A small contrastive image-text model, trained from scratch: text encoder width 384, 18.4 epochs.
Rows from block 5 of the image encoder of a small contrastive image-text model, named by matrix and row number. Rows with one number belong to one neuron. Each number is 128 + 32 x the weight over its row's rms, rounded and kept within 0 to 255. All counts start at 0.
After each neuron's rows are labels from the 100 images, of 14976, where the neuron reaches its largest size: "peak on" is the class under the peak. Only what is clearly more common there than usual is listed. The data: simulated fluorescence microscopy of cells.
# gate: MLP gate (encoder.blocks.5.mlp.gate.weight, 288x96), inputs 48-95
# fc1: MLP up (encoder.blocks.5.mlp.fc1.weight, 288x96), inputs 48-95
# fc2: MLP down (encoder.blocks.5.mlp.fc2.weight, 96x288, transposed), outputs 48-95

gate.230 [155 136 123  80  90  46 156  98 155 105  94 157 129  81  83 133 165 175 127  95 101 161 151 135 114 154 131 177 110 138  98 178 116 164 119 141 175 110 133 163 125  83 130 111 129 183 168 147]
fc1.230 [173  85  95 179 110 156  98 100 157 104 134 133 110  98 160 142 121 167 159  67 145 119 108  86 183  99  95 118 118  59 136  86 126 143 137  92 123 109 150 171 145 129 151 153 149 123 155 190]
fc2.230 [107  85 130 106 138 150 123 125 109  73 207 141 128 135 151 119 104  53 153 115  44 158  88 181 142 100 123 161 123 131  86 105  74 105 142  95 116 115 144 130 124 110 110 139 163  97 140  89]
peak on: cytoplasm

gate.12 [124  46 120 154 134 151  55  98 120 129 189 155 143  91 104 137 106  78 117 113 160 113  97 112 105 123 110 116  80 102 143 125 119  79  86 157 124  97  79 158 128 138 105 140 149  57  96 123]
fc1.12 [133  94 156 131 126 149 107  97  91 115 149  96 162 156 157 172 139  89  95  78 129 152 149  75 123  89 132 155 129 160 111 104 141 107 156 134 164 163 152 103 172 144 174 119 132  84 130 138]
fc2.12 [ 83 110 190 144 163 139  91 135  97 106 111 119 174 157 136 129 120  96 116 127 115  72 156 133 134 101  98 158 126 152  99 142 141  71 131  77 130  83 169 108 165  68  68 132 148 160 119  98]
peak on: nucleus

gate.283 [ 97  73 116 157 106 178 103 105  82 137 176 112 110 104 150  84  95 105  62 122 122 117  83 135  80 124 100 134 110 141 147  89 109 126 151  93 102 125 110 112 112 151 143 137 158 134  57 113]
fc1.283 [117 153 148 121 167 103 151 169 146 145  76 158 156 134  72 116 123 143 159 176 132 142 127 154 136 213 162 133 178 141 146 122 115 131 116 155 110 132 110 138  98 101  88  87 136 140 144 110]
fc2.283 [152 139  84 164 189 168 162 166 110 156 167 151 141 134 132 131 137 142  71 148 121 177 118 175 158 161 140 130 110  80 112 133 158 157 140 127 129 143 120 188 161 195 180 178 114 173 148 157]
peak on: nucleus

gate.271 [147 133 135 144 127 115 183 165 117 120 138 121 137 134 160 111 111 116 106 124 197 105 131 184 107 116 102  79  86 134 165 107 140  88 205 153  74 161 148 115  96  87  84 193 181 148  61 122]
fc1.271 [148  75 113 114 127 105 114 149 167 127 141  86 102 149 213 128 129 121  90  60 101 129 115  84  96 101 136 115 132  80 107 122 114 112 165  93 138 118 163 165 174 153 187 173 169 120 144 183]
fc2.271 [181 142 107 120 146 142 135 106 165 137 113 140  79 129 119 159 112 183 154 103 121  73 170 104 115 102  82 169 178 152 136 110 111 136  90 159 105 137 148  87 113 115 157  65  92 141 134 137]
peak on: nucleus

gate.130 [130 123 184 180 166  68 110 167 138  69 157 131 207 178 126 136 147 139 122 157 141 122 143 107 102 137 147 196  84 145  95 177 140 140 121 145 134 102  81  22 155 108 108  63 115  39 142 117]
fc1.130 [159  97 125 107 133  91 126 135 154 142  76 115 107 123 130 190 117 165 117 150 126 202 165 114 128 167  94 202 120 116  98 182 165 175 122  69 133  99 185 167 195 140 154 110 118 141 114 175]
fc2.130 [160 191 120 137 100 125 159  99 190 176 146 146 115 142 123 113 150 157 149 175 150 193 156  63 123 114 125  92 113  99 169 118 128 173 103 170 125 147 109 111  99 177 132  88 135 169 107  90]
peak on: cytoplasm

gate.273 [113 157 115 110 145 110  92 124 108 148 138 165 118 138 122  81 115 147 100 148 123 147 107  89 116 193 179 193  90 165 149 172 152 102 102 172 157  86 150 102 111 143 129  99 170 162 129 143]
fc1.273 [129  58 135 129 162 180  66 134  96 124 117 133 136 170 130  79 112 119 156 133 146 105 107 106 154  72 125  78  82 115  60  67  88  92 165 110  89 166  83 138 148 145 160  82  78  74 140  97]
fc2.273 [ 61 112 135 150 130 145 115 147 102 124 156 118  77 137 149  77  99 107 121 140  81 133  91 159 122 107 119 141 145 155 143 149 109 115  97  96 111 112  98 143 156 138  97 183 174  99 112 153]
peak on: cytoplasm

gate.254 [138  94 165  88 128  67 128 152 140 159 187 116 149  90 124 160  47  75 158 145 100  89 103 128 119  71 105  69  75 111 163 115  90 164 143 121 126 107 135 125 129 116 119 101 121  93 140 165]
fc1.254 [115 126 153 126 118 103 134 168 187  90 136 129 122 138 132 127  87 149 152 142  66 119 122 160 182  92 131 114 100 154 172  88 149 129  96 151 163  89 133 115 117 179 155  99 106 166 103 100]
fc2.254 [ 87  64 174 165 141  91 145 132 126 146 102 153 127  88 138 129 102 110 143  92  99 138 139 133  82  75 122 173 104 132 168 142 100  91 163 154 126 142 109 121 165 122 101 123 179 110 137  96]
peak on: nucleus

gate.248 [116  92 147 160 169  96  73 127  90 198 106 141 177 130 143 129  78 158 112 101 139 154 139 154 158 145 116 144 148 104 107  97 134  95  74  74 115 137  57 116 144 140 139 142  73  94  87 123]
fc1.248 [115 152 111  90 131 132  93 115 198 171  81 123 141 150 137 119 147 174 126 141 144 130 153 157 146 173 162 182 108 135 139 130 160 111 131 160 108 164 161 151 158 116 145 101 148 177 173 190]
fc2.248 [ 97 144 115  85 157 161 121 127 118 114 109  96 120  91 113 129  72 101 151 145 106 131  67 162 139 138 137 120 143 139 135 146 118 138 168 130 129 157 135  78 146 118 130 128 134 119 118 153]
peak on: nucleus

gate.246 [112  79 170 161 158 139  95 116 156  73 149 124 191 121 122 117 118  99  79 124 158 150  70  92 161 129 131 132 170 170 187 115 105 136 100 127 158  63 107 111 127 190 112 142 139  87 131  92]
fc1.246 [120  74 163 104  95  85  76  88 127 124 137 107 155 117 150 174 161 128 163  91  82 123 132 125 113 137 215 174 112  61 137 130 103 115 127 129 148 185 158 168  96 127 155  42 121 131 108 174]
fc2.246 [ 71  98 158 151 153 106 198 148 110 124 129  99 146 157 108 149 171 169 110 158 156 111 144 122 191 138 117 161 130 168  81 125 143 138 155 115  86 135 155 149 190 131 116 193 179 106 129 144]
peak on: nucleus

gate.109 [ 63  96 174  72 131 125 144 108 138 141 224  99 122 107 130 123  99 114 124 119 117 114  94  64 136 122 188  93  89 146 191  78 148 122 203  99 124 124 115 137 142 121 100 126 133 136 117 113]
fc1.109 [ 95 108 140 134  64 140 126 151 199 102 116 113 143 126 147  92 132 135 138  65  86  85 122 114 150 122 114 124 123  56 131 190 132 125 100 189 156  90  83  95 125 134 149  79 109 157  86 149]
fc2.109 [ 89 112 159 128 115  81 145 168 157 127  96 135 146 111 108 128 101  77 133 169 197 146 173 155  75 110 140 177 146 100 115  65 130 122 158 182 141 172 130  81 175 116 102 107 223 113 163 103]
peak on: nucleus

gate.98 [165 116 151 146 120 125 120 143  96  84 210 182 125 171 163 163 155  93 131 118  97 158 136  75 177  85 108  67 143 104  67 148 120 160 139 143 143  99 162  60 167 132  87 154 165  80 172 119]
fc1.98 [172 133 100  99 139 134  67 155 161 129  90 119 110 106 133 112 113 109 157 149  99 111 153 173 106 178 110 145 190 144  95 153 103 120 131 187  60 152 177  70 176 147 122 187 166 105 175 145]
fc2.98 [191 150 108 101  98  83 110 124 112  99 116 149 136 104 152 144 177  53 167  96 121 151 156 140 110 105 120 184  81 152 196  81  95 212 142 132 113 151 174 147 100 141 147 134  75 160  99 116]
peak on: nucleus

gate.222 [106 124 184 116 116 177 174  98 168 100 138  87 158 144 172 113 165 175  88 125 104 124 190  83 152 114 145 150 166 107 180 129 131 105 179 128 153  96 114  50 145 109  91 183 132 127 173 125]
fc1.222 [164 171 105 149 190 140 160 132 126 154 110 106  64 116  82  90 138 169 162 125 166 168 143 138 121 178 115 106 116  85 100 147 160 122 185  80 195 139  94 187 130  96 142 102 129 106 168 110]
fc2.222 [203 175 125 183  87 151 152 139 104 130  95  78 172 136 135 140 172 115 145 153 159 128 126 161  63 145 157 158 120 141 158  95 165 213 153  86 113 138 129  93 140 150  80 131 145 166 154 143]
peak on: nucleus

gate.265 [118 160 131 134 107 148 127 132  47 118 181  93 157 183 171 158 176  76 125 161 150 109 127 119 169 149  96 124  88  87  73 117 179  44 138 142  94 111 116 130 138 118 115 120 155  85  98  73]
fc1.265 [ 82 144 124 105 145 188 132 127  90 132 137  93 172 143 131 116 146  81 160 113 130 112 189 121  94 172 198 147 170 114 103 154 107 130  89 145 111  73 112 146 138 159 125 123 160  97  96  78]
fc2.265 [ 93 106 146 111 143 126  97 162  78  79 124 155 150 145 138 118 121 138 114 140 128 177 124 119 146  99  99 122  80 141 135 112 126  84 136 111 102 152 128  59 166  78  79 129 159  73 135 148]
peak on: nucleus

gate.6 [ 93 142 153 136 137 129 100 122 115 124  89 134 122 141 163  80  98  76  81 134 152 128 103 142 142 148  96 147  77 180 140  59 162 134 164 140 114 113 109  89 161 120 139 149  89 183  92 118]
fc1.6 [152 133 130 137  59 137  93 119  89 127 134 144 130 142 198 115 104 143 155  42 116 124 128 104  83 142  83  97 104 128 119 147 153 137 211 132 146 102 130 135 199 141 163 189 153 127 141 137]
fc2.6 [131 141  96 142  66 140  91 134 188  93  91 124  93 124 122 121  96 148 172 141 148  73 151 105 140 170 126 163 156 114 131  93  95 182  84 110 149 107 157 138 101  59 156 113  98 104  86 159]
peak on: nucleus

gate.163 [196  96 106 159 156 155 138 104 104 152 137 153 142 122 173  87 143  89 130 144 126 101 139  97 150  83 147 160 136 137 125 145 128 169 104  89 139  54 121 138 146 112 118 151 159 138 108 103]
fc1.163 [101 152 103 199 115 150 165 146 163 107  96 125 132 105 123 152 118 109 107 100 105 154 110 108 105 125  79  92 176 119 126 139 139 140 119  72  89 132 124 148 175 187 112 108  97  93 138  98]
fc2.163 [ 76 102 145 142 118 139 161 164 146 150 108 128  96 147 118  36 120 134 148 100 124  93 129 109 110 147 113 107  77  93 167 155 125  85 123 214 143  78  83 164 105 158 120  85 108 158 141 103]
peak on: cytoplasm

gate.194 [166  96 126 137 150 139 149 103  94  78 156 106 136 152 148 146 183 141 137 127  72 102 176 101 143  90 136 150 137 176  83 129 112 123 118 204 153 113  79 108 136 154  67 111 118 100 174 101]
fc1.194 [104  77 141 116 151  63 146 138 130 101 119 112 111 104 107 188  92 202 172 115 123 140 114 116 136  65 100 153 178 128 127  93 125 145 131 148  89 110 175 162 132 145  75 111 172 145 125 130]
fc2.194 [135 149  74 145  73 180 121  84 151 128  91 131 106 129 122  73 119 140  91  97 119 157 155  72 115 103 153 133 112 117 139 144   2 152 147 149 139 123 145 173  71 155 132 102 116 163 145 171]
peak on: cytoplasm

gate.20 [162 114 167  94 146 128 116 142 163 133 134 147 183 140 129 110  93  67 103 152  88 106 158 152 146 100 152  90  96 142  86 104 199  77 100 116  85 113 144 107 115 100 103  99 144 118 134 110]
fc1.20 [133 130  85 159 165 135 109  18 127  98 101 104 101 152 104 126 105  49 114 108 133 148 157 144 124 122 107 100 132 139 121 154  60 115 112 121  89 126 108 121 153 145 199  88 123 162  94  86]
fc2.20 [167 133 121 129 102 165 126 121 132 102 151 136 140 162 119 116  86 102 124 113 150 132  98  46 130  96 126 175  77 112 123 175 160 174 111 109  93 132 168 146 130 132 182 183 101 125 145 132]
peak on: nucleus

gate.242 [107  87 132 162 125 105  74  93 120 160 165 125  58  92 160 151 136 164  95 104 130 135 116 140  78 177 127 178  76 151  92 129 142  68 120 166  99 152  54 161 163 143 118 151 117  98 129 155]
fc1.242 [102 161 104 125 135  72 108 156  90  74 128 141 109  87  73 169 157 182 107 136 106 144  92 135 141 161 132 121  53  81 152  86  97 141 140 143 129 100 151 128 112 148 107 154 110 179 147 123]
fc2.242 [113 135  98 152  54 131 118 138 161 177  99 141 122 135 102  99 151 171  97  79 163 107 101  66  90 150 136  92  46 115 146 101 149 147 146 100  99 142 103 141 100 128 131 110 108 104  80 121]
peak on: cytoplasm